config.toml
encoder_arch = "resnet"
model = "image captioner"
dataset = "rendered roads seen from a driver's seat, with toy cars, trees and houses"
train_examples = 72500
image_size = 64
crop_scale_min = 1
horizontal_flip = false
tokenizer = "word"
vocab_size = 35
encoder_norm = "batchnorm"
encoder_activation = "relu"
encoder_depths = [2, 2, 2, 2]
encoder_kernel_size = 3
encoder_stem = "single"
encoder_avg_pool_shortcut = false
encoder_widths = [48, 80, 144, 256]
fusion = "prefix"
label_smoothing = 0.05
decoder_width = 256
decoder_layers = 10
decoder_norm = "layernorm"
decoder_norm_position = "pre"
decoder_activation = "gelu"
decoder_mlp_ratio = 6
decoder_head_dim = 16
decoder_fused_qkv = false
decoder_bias = "all"
decoder_qk_norm = false
decoder_parallel_block = false
decoder_inner_norm = false
decoder_drop_path = 0.15
decoder_positions = "learned"
decoder_prefix_bidirectional = true
decoder_connector = "linear"
decoder_tie_embeddings = true
init = "torch_default"
residual_init = "zero_last"
optimizer = "soap"
beta2 = 0.99
learning_rate = 0.0018
beta1 = 0.9
shampoo_beta = 0.99
eps = 1e-08
precondition_frequency = 20
max_precond_dim = 1024
one_sided = false
adamw_lr_other_params = 0.00089
max_steps = 18400
batch_size = 192
epochs = 48.7
lr_schedule = "wsd"
decay_fraction = 0.2
final_lr_fraction = 0.01
warmup_steps = 550
weight_decay = 0.2
adamw_weight_decay_other_params = 0
Rows from block 6 of the text decoder of a small image captioner, named by matrix and row number. Rows with one number belong to one neuron. Each number is 200 + 30 x the weight over its row's rms, rounded and kept within 0 to 999. All counts start at 0.
Before each neuron's rows are labels from the 100 texts, of 14976, where the neuron reaches its highest value: "tokens" is the input token at the peak. Only what is clearly more common there than usual is listed. The data: rendered roads seen from a driver's seat, with toy cars, trees and houses. In brackets: how many of the 100, against the usual share in percent.
# fc1: MLP up (decoder.blocks.6.mlp.fc1.weight, 1536x256), inputs 0-85
# fc2: MLP down (decoder.blocks.6.mlp.fc2.weight, 256x1536, transposed), outputs 0-85

tokens: "bends" (100 vs 3.4)
fc1.573,168,150,169,180,136,197,193,222,222,227,250,176,154,206,237,202,173,172,207,194,158,189,180,193,178,214,201,197,174,197,159,208,173,201,221,197,193,211,166,233,198,158,193,222,193,194,228,201,195,197,195,154,209,200,131,230,198,149,169,208,145,231,176,131,213,154,245,133,222,202,195,213,176,186,251,176,227,197,213,227,241,203,203,204,184,229
fc2.573,162,214,202,180,121,216,183,215,203,212,229,190,180,234,254,196,159,186,184,178,182,240,223,185,176,188,249,226,189,216,188,273,170,210,211,165,216,196,166,220,231,225,202,209,190,197,218,253,225,207,217,117,135,194,179,208,119,150,201,231,134,234,174,200,218,168,200,150,229,211,195,185,231,176,226,182,190,196,199,218,240,188,218,146,171,206

tokens: "grey" (60 vs 1.2); "black" (14 vs 1.1); "green" (11 vs 3.1)
fc1.44,203,241,143,199,289,159,159,128,186,230,234,162,205,199,222,221,181,193,203,230,218,244,178,180,244,205,189,154,196,128,144,190,148,218,218,165,150,203,229,199,214,183,235,224,205,195,192,229,217,196,159,287,183,183,219,195,205,151,242,164,200,214,180,236,216,217,126,209,199,227,164,258,223,229,210,263,173,219,220,137,250,213,242,223,177,200
fc2.44,231,179,231,231,193,183,175,281,203,147,207,245,182,152,207,173,231,217,250,235,205,220,212,187,178,236,153,216,149,218,157,211,164,171,193,210,241,209,247,147,172,167,186,147,197,211,245,170,191,158,167,178,207,190,220,198,118,173,195,163,218,187,201,261,232,201,197,193,226,199,201,212,213,217,219,169,192,229,158,250,230,191,196,231,188,176

tokens: "a" (60 vs 20.2); "purple" (20 vs 1.1); "red" (8 vs 1.1)
fc1.553,166,158,187,190,195,209,250,138,177,159,152,205,202,270,203,157,230,253,267,193,211,289,215,221,148,215,129,194,190,196,253,211,240,164,188,216,139,149,162,200,202,196,222,186,210,237,188,151,172,193,182,187,204,185,194,252,208,183,154,166,174,216,167,164,195,188,218,172,205,154,190,180,205,226,189,182,206,230,207,203,197,206,165,191,232,239
fc2.553,243,238,234,192,218,183,200,210,175,180,200,170,169,185,164,229,139,179,133,261,231,204,186,167,207,207,206,147,133,254,184,154,164,201,199,191,264,235,210,197,189,178,174,186,216,202,208,150,218,150,225,222,241,181,206,141,177,177,204,181,197,189,232,231,236,213,177,260,170,214,209,219,166,221,221,212,181,239,215,207,195,204,237,220,203,187

tokens: "left" (38 vs 1.7); "right" (28 vs 1.7); "," (26 vs 7)
fc1.739,185,209,154,185,200,221,243,179,199,167,153,154,173,166,186,203,221,213,154,244,210,266,226,142,201,198,186,231,210,200,189,194,162,187,201,179,214,191,175,216,205,181,198,127,225,203,224,197,175,211,207,165,146,190,235,228,222,276,144,161,166,168,250,240,119,192,232,191,185,235,200,241,206,202,155,197,193,188,205,191,233,193,202,174,221,192
fc2.739,181,217,178,205,199,170,200,183,156,187,201,217,182,191,198,218,218,206,187,209,195,131,135,169,217,209,217,168,169,217,205,172,192,213,159,195,229,210,230,189,166,173,185,273,155,158,160,223,182,252,192,197,171,195,191,172,178,172,196,150,170,149,172,200,174,256,213,195,178,186,186,190,152,187,226,184,198,240,258,175,137,224,241,191,182,200

tokens: "blue" (75 vs 1.1); "purple" (14 vs 1.1); "red" (10 vs 1.1)
fc1.311,203,233,159,169,189,218,239,239,211,131,158,203,185,214,174,226,146,182,166,193,178,191,231,215,206,159,209,164,205,177,190,193,208,228,138,145,179,204,212,230,158,211,197,234,199,175,234,181,201,168,217,183,245,230,181,198,215,248,252,194,203,209,224,197,212,183,226,163,198,217,212,203,216,203,221,186,182,234,172,231,240,205,244,190,193,260
fc2.311,173,240,279,184,234,181,226,179,198,226,191,173,211,186,194,209,192,269,229,202,192,188,197,213,195,231,204,250,205,175,235,135,205,211,227,214,149,168,215,193,198,187,255,111,240,192,236,236,239,169,192,210,153,178,217,155,133,213,202,178,227,196,198,204,136,188,270,198,175,234,214,236,188,175,244,134,184,185,162,163,235,229,176,226,214,175

tokens: "left" (49 vs 1.7); "right" (48 vs 1.7)
fc1.319,223,149,202,205,243,217,198,167,198,165,147,177,216,239,199,173,237,151,186,213,174,213,171,160,186,185,223,223,160,209,185,203,230,183,240,192,240,212,164,211,185,218,262,205,196,194,226,209,230,213,191,198,258,196,210,194,191,205,205,203,229,197,226,197,222,199,203,168,222,284,186,252,188,188,195,231,171,229,239,252,132,180,190,195,145,236
fc2.319,209,239,197,192,183,161,217,224,197,167,184,148,169,150,228,198,203,193,207,226,201,224,148,196,214,203,146,200,199,219,236,208,168,199,149,141,179,217,240,171,171,257,180,174,221,206,239,193,181,166,216,210,192,215,185,200,277,243,235,222,212,241,162,229,176,173,211,163,156,173,218,171,231,235,223,126,183,192,205,197,207,189,144,192,217,205

tokens: "bends" (98 vs 3.4)
fc1.439,201,218,145,197,194,188,183,176,222,164,194,246,139,175,211,207,159,186,220,223,171,184,241,204,223,217,193,198,189,150,207,208,189,215,212,212,235,192,165,166,206,207,225,188,127,165,214,174,210,210,215,195,216,207,224,173,148,151,168,168,197,141,223,166,184,203,165,181,223,201,166,201,180,162,183,244,163,195,161,164,190,192,167,227,164,209
fc2.439,199,222,188,206,211,228,230,226,185,167,194,215,171,202,144,203,220,209,217,217,175,243,207,200,241,262,194,214,213,165,189,190,222,238,180,256,188,260,201,213,198,220,214,230,183,213,126,240,196,180,218,179,205,197,224,176,278,189,196,196,156,184,259,153,251,191,234,162,181,166,175,202,140,183,243,222,185,188,106,153,190,217,128,177,190,189

tokens: "blue" (55 vs 1.1); "purple" (14 vs 1.1); "teal" (12 vs 1.1)
fc1.538,206,214,177,242,156,241,215,205,189,172,231,189,168,189,152,153,204,175,201,207,175,163,150,164,188,153,196,226,210,242,186,204,203,170,201,206,216,250,215,176,169,146,137,232,178,206,180,216,204,191,207,162,218,212,197,210,203,193,245,273,237,234,200,213,187,154,226,190,160,189,194,202,202,218,198,189,161,159,190,134,216,177,222,216,256,150
fc2.538,214,234,212,217,208,190,214,228,202,211,136,215,249,181,164,151,140,236,203,275,159,257,168,179,146,187,182,238,186,206,179,150,235,200,206,221,221,172,182,191,225,208,194,212,248,225,221,238,177,206,208,218,255,178,209,225,219,196,201,228,169,184,176,200,241,233,189,199,149,200,165,233,266,218,191,213,196,151,196,195,248,188,231,219,261,205

tokens: "that" (100 vs 3.4)
fc1.634,176,185,197,232,227,208,196,230,190,206,195,213,278,149,200,227,200,206,187,229,153,181,226,174,184,203,156,202,203,182,177,210,157,154,272,181,202,218,240,190,236,214,220,209,204,190,274,188,236,172,155,170,238,187,221,212,199,217,186,195,178,197,271,238,194,216,237,188,235,228,180,227,65,212,261,230,186,193,190,215,152,156,190,193,190,229
fc2.634,217,236,201,208,228,233,194,227,220,209,200,186,241,190,228,216,180,217,194,213,154,222,235,165,242,212,249,186,208,179,192,242,197,211,197,157,194,212,201,202,200,202,212,203,205,220,284,248,232,151,220,150,171,233,182,149,196,206,224,231,190,162,223,201,157,184,201,215,210,205,156,238,91,169,259,249,193,200,228,193,225,160,149,190,195,228

tokens: "left" (66 vs 1.7); "right" (33 vs 1.7)
fc1.401,188,151,192,169,209,203,208,189,198,202,182,272,184,198,194,216,191,184,215,209,248,205,180,144,155,193,227,184,163,146,208,163,213,213,207,207,208,228,189,196,228,178,226,188,213,240,226,212,143,223,199,165,245,218,203,151,203,215,192,211,233,232,228,162,220,165,162,169,209,244,172,266,174,208,176,208,171,187,231,200,199,139,204,166,191,186
fc2.401,203,219,196,215,125,239,240,244,198,158,140,185,180,148,207,243,231,265,226,201,215,229,222,218,211,248,191,177,203,188,187,162,234,151,182,172,144,191,258,155,175,198,152,197,192,200,256,211,212,185,211,165,228,239,235,133,218,220,202,217,216,211,195,243,212,172,213,148,176,173,220,213,105,178,182,204,224,201,200,186,211,180,135,172,212,259

tokens: "that" (100 vs 3.4)
fc1.375,191,231,222,252,249,236,182,211,212,231,198,234,302,186,191,226,201,211,209,231,147,188,201,160,185,185,133,227,213,207,180,213,177,171,252,177,189,184,240,211,214,214,224,227,196,179,267,183,239,188,142,189,239,152,237,237,181,169,212,177,243,204,194,236,144,205,208,161,207,220,178,214,97,239,226,223,203,184,196,209,153,184,191,203,209,241
fc2.375,228,203,207,220,211,240,204,214,212,203,220,202,258,213,241,209,183,215,206,219,149,204,226,145,243,202,217,223,210,203,172,272,213,239,172,181,205,228,191,188,192,215,213,221,181,183,299,243,245,162,211,133,159,249,191,142,190,233,220,245,190,207,191,199,152,184,228,225,185,218,178,189,115,164,203,259,167,204,241,176,219,170,157,199,194,230

tokens: "tree" (42 vs 1.7); "pine" (20 vs 1.7); "truck" (10 vs 3.3); "lamp" (9 vs 1.7)
fc1.131,228,176,212,174,221,202,184,219,166,215,244,206,173,191,169,158,199,214,256,236,195,234,178,180,232,189,150,246,209,212,215,225,184,242,198,191,261,185,190,237,187,224,187,218,174,140,187,174,203,177,210,155,163,157,219,196,218,206,195,203,206,209,177,230,209,183,161,174,164,195,188,179,186,175,237,190,119,212,183,232,164,262,173,256,190,194
fc2.131,178,165,202,207,223,218,235,201,210,195,183,251,132,161,255,232,223,181,220,137,206,241,243,144,189,191,195,190,163,195,203,213,176,218,238,243,200,195,213,204,194,142,225,159,176,157,177,224,195,231,160,243,208,200,191,180,178,298,179,215,196,199,205,214,181,205,237,200,191,251,228,243,120,179,194,210,188,201,205,160,186,219,172,176,185,189

tokens: "grey" (29 vs 1.2); "brown" (25 vs 1.2); "blue" (17 vs 1.1); "green" (12 vs 3.1)
fc1.48,212,231,196,204,176,241,260,223,177,235,180,177,180,197,201,197,182,224,202,207,244,242,176,214,205,177,221,236,166,170,168,214,235,223,156,194,141,222,228,180,175,196,206,206,195,227,274,189,218,218,174,174,191,218,197,141,192,212,226,201,172,208,206,192,152,219,214,218,228,213,208,281,171,230,131,170,149,177,165,168,210,223,231,223,86,222
fc2.48,251,189,215,246,173,247,191,203,234,200,215,150,180,236,190,154,221,195,177,204,184,261,250,192,199,127,210,187,199,156,152,184,197,226,206,210,200,174,194,188,134,160,228,248,188,249,207,203,166,230,187,187,188,175,160,151,198,196,208,189,180,235,187,226,214,223,237,207,206,172,198,213,112,194,205,250,173,198,201,172,219,199,210,203,242,242

tokens: "grey" (23 vs 1.2); "white" (21 vs 1.2); "pink" (21 vs 1.1); "blue" (11 vs 1.1)
fc1.396,174,238,195,205,147,221,227,217,199,220,230,156,162,212,173,166,183,169,158,170,179,160,154,228,220,203,171,197,198,283,174,202,192,223,223,225,246,259,243,164,158,186,159,186,171,227,205,216,214,173,202,178,217,239,218,206,260,196,210,267,235,255,193,225,216,138,207,182,159,197,216,156,198,209,193,157,158,168,195,164,218,184,208,233,223,165
fc2.396,219,223,209,214,189,211,175,240,172,215,139,200,255,175,198,143,162,210,208,234,173,259,198,150,175,180,198,212,157,192,202,189,187,183,210,237,204,181,181,194,227,201,191,217,231,226,229,235,185,203,173,218,247,180,240,221,234,197,192,225,182,172,166,208,246,230,234,185,133,224,151,209,262,246,226,219,224,157,189,205,242,196,224,212,268,230

tokens: "bends" (100 vs 3.4)
fc1.574,182,143,148,214,127,200,164,229,191,231,246,184,137,203,262,185,173,154,221,201,162,193,198,168,174,228,191,193,158,177,183,222,187,177,242,190,183,189,176,227,196,171,211,215,185,159,251,204,214,210,205,157,229,220,158,247,164,118,194,184,132,239,176,137,216,181,196,129,236,203,169,215,200,204,226,185,209,207,218,198,237,177,231,200,219,241
fc2.574,158,223,183,170,147,206,183,216,203,209,208,216,188,219,224,192,161,192,179,162,183,234,229,171,196,202,244,224,175,201,201,270,159,199,213,151,223,193,161,233,221,193,205,188,185,202,239,252,240,194,196,123,153,208,203,210,129,159,204,239,115,254,176,214,197,173,217,157,242,207,180,171,249,196,221,191,201,198,198,206,242,178,190,167,168,233

tokens: "left" (53 vs 1.7); "road" (31 vs 5.1); "right" (16 vs 1.7)
fc1.736,238,193,180,232,217,162,237,180,230,206,181,193,214,178,217,230,200,203,200,178,195,231,218,147,214,196,224,241,217,201,198,184,199,217,237,207,237,162,243,166,201,195,176,162,226,223,206,241,206,193,252,217,236,222,207,153,198,284,141,202,228,186,252,206,223,172,194,150,207,262,169,208,179,205,212,198,177,159,224,176,199,141,198,193,164,213
fc2.736,224,217,175,250,177,197,212,196,225,199,168,221,214,186,195,185,213,234,195,207,192,239,237,148,215,172,207,232,195,209,187,216,242,194,213,167,198,187,239,229,173,182,183,185,229,258,241,273,231,165,209,186,220,265,207,175,149,251,195,209,225,182,220,214,219,144,217,134,185,230,156,216,129,205,186,194,185,162,199,197,197,177,153,194,173,223

tokens: "bends" (100 vs 3.4)
fc1.282,209,168,184,221,217,194,198,118,211,266,182,231,200,218,171,202,219,161,143,228,192,192,206,197,175,172,179,213,197,233,206,167,208,161,186,181,199,163,215,230,214,174,174,219,215,179,192,178,230,229,206,242,216,121,210,140,197,221,231,157,243,154,214,197,242,185,159,248,180,201,178,219,244,217,158,130,203,144,184,172,180,165,185,215,192,214
fc2.282,232,229,216,229,208,242,212,160,191,238,153,215,224,201,162,170,261,234,158,245,208,204,209,188,237,173,179,176,206,197,204,228,207,187,158,167,172,220,230,238,179,185,209,199,223,221,187,229,194,175,202,237,188,195,207,180,218,261,194,177,237,150,178,199,226,194,183,242,201,152,199,223,165,156,162,173,210,183,214,182,210,218,139,212,190,248

tokens: "that" (100 vs 3.4)
fc1.729,199,147,196,203,185,241,224,200,217,186,192,187,185,137,189,177,225,161,181,236,202,172,194,174,216,185,146,233,153,152,167,247,170,154,180,187,247,233,189,232,211,161,228,174,177,217,243,235,193,167,209,128,238,185,216,199,136,164,191,241,216,179,179,268,238,194,218,145,189,224,234,245,131,196,198,199,144,210,209,242,212,242,172,212,255,268
fc2.729,204,221,207,213,182,238,196,220,177,187,209,155,219,199,222,206,245,194,185,217,224,154,206,201,234,164,189,178,184,190,185,177,186,245,137,140,244,203,168,184,206,259,242,200,236,257,250,251,181,205,204,176,215,225,214,186,217,186,205,202,218,173,199,233,234,239,162,258,229,218,237,245,124,119,174,207,164,227,215,200,195,233,143,174,210,218

tokens: "tree" (64 vs 1.7); "lamp" (20 vs 1.7); "pine" (11 vs 1.7)
fc1.90,174,184,185,243,180,192,172,174,224,212,196,254,149,179,179,178,191,158,192,242,162,253,184,194,144,166,179,252,174,261,188,197,177,211,251,203,188,158,202,239,193,220,209,264,162,263,246,238,238,218,174,158,203,161,210,195,193,188,165,200,218,187,135,166,179,182,205,182,154,182,168,172,169,224,179,205,162,199,203,248,190,206,257,215,206,243
fc2.90,234,204,172,235,226,170,201,219,211,245,205,197,187,176,191,190,177,197,225,220,202,252,204,246,176,164,168,175,209,234,202,200,182,204,151,208,234,174,210,173,157,232,218,240,167,259,233,248,212,187,213,203,216,212,144,163,175,176,182,223,174,186,201,203,180,205,180,204,218,198,197,174,154,136,159,192,197,173,170,252,141,210,233,209,259,242

tokens: "right" (52 vs 1.7); "road" (27 vs 5.1); "left" (21 vs 1.7)
fc1.276,190,174,173,201,228,164,233,184,217,229,175,242,155,209,189,171,196,164,167,188,181,191,197,175,182,170,262,186,161,187,227,168,185,175,249,205,226,204,216,197,169,151,198,166,187,240,226,206,225,203,172,192,243,226,172,138,188,202,148,177,229,219,201,172,268,177,209,176,219,218,151,233,176,195,201,157,218,213,190,210,164,140,178,164,205,260
fc2.276,235,254,188,213,191,165,237,182,250,171,196,201,152,148,191,186,222,200,167,212,214,213,221,151,189,190,252,180,197,206,204,222,210,169,218,178,178,157,227,212,166,194,205,204,200,207,223,246,265,188,181,201,223,202,230,154,200,216,207,215,198,189,180,255,187,152,158,129,208,200,180,198,103,203,215,159,216,249,162,224,189,190,155,196,163,242

tokens: "bends" (100 vs 3.4)
fc1.247,207,169,222,221,150,217,208,199,192,172,194,247,190,242,189,187,221,120,168,166,188,199,190,161,167,181,184,223,196,187,225,218,225,190,220,232,216,169,193,254,165,164,187,239,230,183,217,233,163,283,234,198,244,171,155,193,173,157,253,170,189,167,203,181,266,208,165,184,221,166,201,198,258,225,179,198,171,172,189,170,264,230,198,199,238,206
fc2.247,192,184,228,227,143,220,220,207,200,162,142,205,216,161,230,184,208,165,185,213,245,212,237,218,190,168,204,155,195,251,211,192,217,218,227,246,188,158,207,189,194,230,184,203,243,210,201,217,201,219,157,188,196,168,211,192,151,210,127,210,196,226,135,139,231,207,133,211,142,203,213,204,278,212,164,193,174,177,180,225,233,190,129,158,241,192

tokens: "that" (100 vs 3.4)
fc1.353,200,228,165,209,249,205,215,126,211,243,197,213,204,194,182,197,188,193,164,268,213,202,188,163,163,181,207,206,206,202,203,190,185,147,159,239,196,196,240,205,201,188,190,244,198,257,224,178,260,166,169,188,235,175,232,205,195,163,189,199,261,213,180,218,226,211,215,183,135,191,210,202,111,137,230,205,148,217,192,220,188,241,206,203,211,262
fc2.353,169,214,175,199,242,180,212,232,215,200,233,139,245,203,202,213,219,230,202,244,163,212,228,156,214,189,166,178,217,216,223,221,173,160,144,165,177,240,197,269,154,252,164,268,172,231,245,206,197,185,199,164,190,236,196,167,199,161,239,251,157,228,169,197,195,256,207,228,173,188,231,207,142,142,210,206,176,209,191,199,211,175,152,168,188,180

tokens: "that" (100 vs 3.4)
fc1.758,213,166,173,235,173,283,206,191,242,206,201,232,231,194,231,215,185,190,181,223,165,205,186,183,171,217,188,235,204,208,180,197,179,168,234,216,185,205,234,202,209,203,230,192,177,176,253,209,236,187,164,173,227,181,190,168,203,199,196,221,174,193,232,233,204,195,234,201,233,200,192,221,95,197,218,177,183,239,181,236,170,156,189,175,212,208
fc2.758,222,237,232,210,205,270,197,215,220,190,241,176,235,207,254,228,177,212,215,220,199,208,211,157,257,187,203,208,221,212,191,263,199,204,187,144,195,193,202,200,204,176,215,173,217,232,258,254,226,180,254,161,147,191,187,164,213,226,235,245,207,183,246,271,183,186,160,228,209,187,186,241,122,155,215,251,177,219,218,200,207,163,165,166,231,222

tokens: "," (49 vs 7); "with" (48 vs 5.1)
fc1.726,224,185,235,248,149,222,175,159,213,172,181,266,179,229,222,158,205,187,247,238,221,207,216,230,210,260,220,196,159,205,168,226,175,153,211,246,172,151,214,189,193,178,191,160,186,214,228,182,245,194,197,190,248,186,260,227,169,187,211,221,224,176,242,145,151,161,219,241,213,195,189,225,176,208,245,180,218,159,225,250,228,165,185,216,192,189
fc2.726,196,234,187,232,247,139,232,196,201,204,218,161,204,186,217,224,186,188,212,212,218,168,206,239,216,254,117,196,179,219,186,137,176,229,181,153,191,186,223,226,201,218,181,211,233,204,207,240,211,204,186,222,189,204,189,203,213,199,191,174,232,240,207,253,207,183,182,146,159,209,213,156,159,175,214,192,174,196,182,150,253,280,183,151,212,203

tokens: "," (44 vs 7); "and" (34 vs 4.8); "<end>" (17 vs 5.1)
fc1.108,237,222,230,152,201,208,192,242,137,184,209,205,192,215,222,187,215,233,263,247,210,208,155,185,212,210,208,197,215,240,178,253,141,181,249,254,157,231,196,123,199,247,193,185,173,245,178,240,191,189,224,199,234,131,181,214,195,158,226,217,199,207,165,188,210,160,201,205,177,191,177,200,175,227,192,189,191,175,230,205,219,148,214,170,207,183
fc2.108,239,187,208,210,193,218,211,221,208,198,165,241,187,203,209,200,230,224,206,140,200,253,194,149,174,149,234,218,188,177,201,175,204,160,158,149,253,190,220,214,208,222,225,187,249,189,199,150,204,193,240,219,144,259,243,233,217,207,199,171,147,252,215,237,140,170,232,240,207,185,223,186,214,200,236,222,237,185,144,206,185,184,170,225,199,167

tokens: "blue" (32 vs 1.1); "green" (23 vs 3.1); "orange" (16 vs 1.8); "black" (15 vs 1.1)
fc1.434,174,171,174,197,198,191,159,235,214,161,112,194,135,193,176,223,188,184,177,239,194,212,110,209,228,189,246,208,223,203,201,238,221,181,178,220,248,207,197,162,192,191,173,226,176,226,173,190,225,161,215,261,209,190,221,205,249,159,202,220,177,235,196,167,248,219,210,244,196,251,221,185,153,194,224,225,220,229,213,231,139,212,159,220,206,223
fc2.434,266,218,255,185,210,205,155,207,148,213,223,193,198,157,155,200,175,188,192,213,207,200,233,212,207,265,219,175,119,166,178,144,217,208,197,155,198,209,221,218,208,163,244,199,147,188,208,187,171,213,231,202,159,159,161,211,233,159,177,231,186,205,190,222,149,163,158,200,192,141,256,206,174,195,178,216,176,217,176,150,207,173,213,226,184,240

tokens: "tree" (26 vs 1.7); "truck" (26 vs 3.3); "dog" (12 vs 1.6); "pine" (12 vs 1.7)
fc1.707,221,188,162,182,209,225,199,160,168,190,240,174,172,195,215,181,192,211,237,214,194,206,181,187,231,233,197,234,207,246,209,192,183,245,185,205,203,138,159,233,175,203,207,228,228,163,234,167,214,150,188,187,164,141,172,212,204,118,174,216,219,187,177,218,208,147,187,184,170,172,189,183,201,154,207,172,156,171,199,255,220,230,184,259,171,274
fc2.707,167,197,161,188,198,194,191,180,197,218,171,203,196,199,256,187,213,206,251,199,202,232,221,163,182,204,197,162,159,172,179,175,153,180,141,260,200,201,198,243,177,159,179,171,151,182,154,209,212,207,139,176,223,236,223,202,193,265,217,243,197,174,232,222,209,224,223,247,198,223,199,205,161,160,193,210,185,234,217,208,197,224,168,185,206,207

tokens: "," (85 vs 7); "with" (14 vs 5.1)
fc1.466,204,210,191,204,176,166,200,154,155,115,160,226,118,283,189,253,198,251,220,188,237,231,223,188,218,243,193,167,227,145,194,279,133,225,185,194,187,241,203,184,182,193,232,159,206,180,168,182,189,230,188,238,200,118,221,181,216,228,171,205,251,192,127,231,215,207,226,175,193,194,233,224,230,213,189,193,218,200,217,205,191,149,209,207,184,246
fc2.466,210,252,193,177,160,170,226,200,215,184,213,234,154,161,226,210,205,257,146,178,218,213,220,231,200,173,171,225,217,189,214,204,256,260,181,209,158,193,248,158,203,169,194,240,181,237,212,217,177,208,227,176,210,188,246,234,197,233,220,209,228,210,151,203,193,168,211,175,179,156,166,209,249,198,160,200,244,240,139,184,199,201,168,225,192,179

tokens: "a" (100 vs 20.2)
fc1.260,208,265,150,208,170,196,187,157,196,167,207,219,189,197,195,174,205,154,244,170,205,241,266,248,198,176,172,214,215,182,176,181,250,220,181,162,190,193,203,164,215,217,201,189,226,222,201,158,201,170,204,226,185,233,206,273,217,222,271,194,231,204,175,166,207,137,221,206,172,230,191,218,150,181,192,170,231,220,214,206,257,227,168,204,185,191
fc2.260,228,243,223,193,200,180,201,168,208,182,210,197,187,156,187,143,213,208,187,171,216,196,237,265,220,246,140,223,176,178,191,157,195,169,207,257,231,177,195,188,206,213,216,198,210,241,198,100,210,223,174,172,190,211,227,228,170,179,192,186,255,188,182,204,274,186,248,152,180,239,211,214,244,230,243,180,236,199,189,187,182,278,205,164,177,193

tokens: "blue" (30 vs 1.1); "green" (19 vs 3.1); "teal" (17 vs 1.1); "black" (17 vs 1.1)
fc1.633,166,196,220,201,213,202,169,204,232,160,179,163,215,223,149,175,197,226,211,215,203,224,144,227,176,224,205,233,195,166,187,234,235,212,119,170,155,237,202,172,220,206,211,201,179,209,201,137,219,223,169,206,245,207,266,226,242,199,204,225,183,208,182,176,175,205,205,154,261,189,175,235,224,215,184,189,244,217,196,222,164,208,232,204,166,255
fc2.633,152,223,169,226,214,166,212,217,170,184,147,244,212,123,192,192,229,185,253,186,179,234,230,186,156,182,239,209,166,220,211,188,189,205,217,192,196,224,206,182,204,207,232,164,204,211,146,230,220,159,195,233,215,157,164,189,227,209,149,186,194,213,160,206,249,199,183,179,177,220,171,211,194,225,208,195,229,213,185,262,263,213,206,221,155,184

tokens: "that" (100 vs 3.4)
fc1.643,184,172,194,257,187,221,196,209,182,156,221,180,228,177,185,142,209,174,200,212,147,200,161,193,149,202,233,207,206,202,192,226,208,181,214,194,189,245,209,258,228,214,238,199,160,194,228,211,241,190,166,193,239,166,212,191,211,162,180,220,198,157,242,238,239,212,200,167,244,192,161,220,34,184,194,211,203,288,162,194,153,140,184,178,171,250
fc2.643,195,206,197,229,187,223,212,201,179,193,212,175,228,203,221,168,230,182,224,196,203,218,209,153,228,204,285,206,198,190,220,237,180,192,199,192,209,229,174,219,181,228,238,221,195,213,346,239,237,186,186,187,223,202,196,182,194,147,233,212,181,190,242,234,213,213,191,198,266,183,195,196,67,188,238,230,177,251,207,186,199,186,141,157,145,255

tokens: "right" (62 vs 1.7); "road" (31 vs 5.1); "left" (7 vs 1.7)
fc1.275,183,188,136,155,203,185,207,153,225,216,163,243,182,204,166,177,210,219,155,181,215,203,185,136,197,175,257,180,178,128,183,183,189,202,199,170,278,174,196,203,186,164,186,177,201,194,231,164,168,245,199,240,234,258,211,186,201,211,153,219,244,189,274,203,258,189,159,228,194,214,194,241,170,170,135,164,224,177,146,191,217,203,204,174,211,202
fc2.275,241,197,132,254,234,184,244,187,188,223,186,194,166,194,203,210,237,167,210,159,236,202,160,133,176,212,287,182,208,173,233,233,144,191,216,226,208,187,187,212,167,178,217,194,237,201,187,229,202,185,206,225,201,204,204,182,172,206,180,188,208,215,204,204,193,139,120,147,222,218,209,184,188,242,194,141,177,178,218,174,253,186,198,214,188,209

tokens: "grey" (47 vs 1.2); "blue" (28 vs 1.1); "black" (11 vs 1.1); "teal" (7 vs 1.1)
fc1.342,159,233,279,211,225,188,215,209,220,271,199,231,230,194,203,209,273,219,206,220,233,213,193,170,224,237,170,179,210,210,241,203,224,229,226,209,209,188,192,234,172,136,242,233,207,171,203,200,234,171,210,174,273,236,208,217,228,122,193,156,190,241,217,175,214,155,231,214,214,184,181,213,210,241,271,179,189,190,187,225,249,225,174,187,228,200
fc2.342,225,197,176,192,216,182,215,169,163,179,242,215,206,179,221,216,197,232,222,177,180,179,189,211,244,202,188,202,224,212,171,177,201,188,135,195,152,146,131,247,200,211,193,182,233,171,174,215,231,242,242,211,116,177,220,198,220,228,185,254,231,227,197,212,180,196,154,208,204,181,236,193,151,110,145,190,216,156,226,194,206,184,223,172,202,226

tokens: "left" (69 vs 1.7); "right" (30 vs 1.7)
fc1.38,188,186,154,250,234,242,205,197,195,185,167,179,169,175,155,232,256,177,209,229,192,233,223,215,188,186,198,184,249,207,176,209,176,246,210,217,201,229,157,189,156,217,207,204,211,223,201,211,170,220,171,186,164,258,188,191,202,213,179,161,178,229,233,234,138,201,225,208,205,266,215,192,206,212,228,201,215,267,214,202,192,163,185,185,193,247
fc2.38,165,224,265,197,230,165,230,229,158,245,198,247,217,208,157,181,237,176,153,189,179,162,163,195,243,221,200,172,194,226,167,151,201,230,179,156,190,151,198,242,198,172,240,221,146,114,209,237,244,230,184,233,223,225,169,167,206,192,172,229,231,134,178,197,233,254,237,188,228,189,198,188,153,153,181,200,189,188,211,226,157,194,198,230,239,263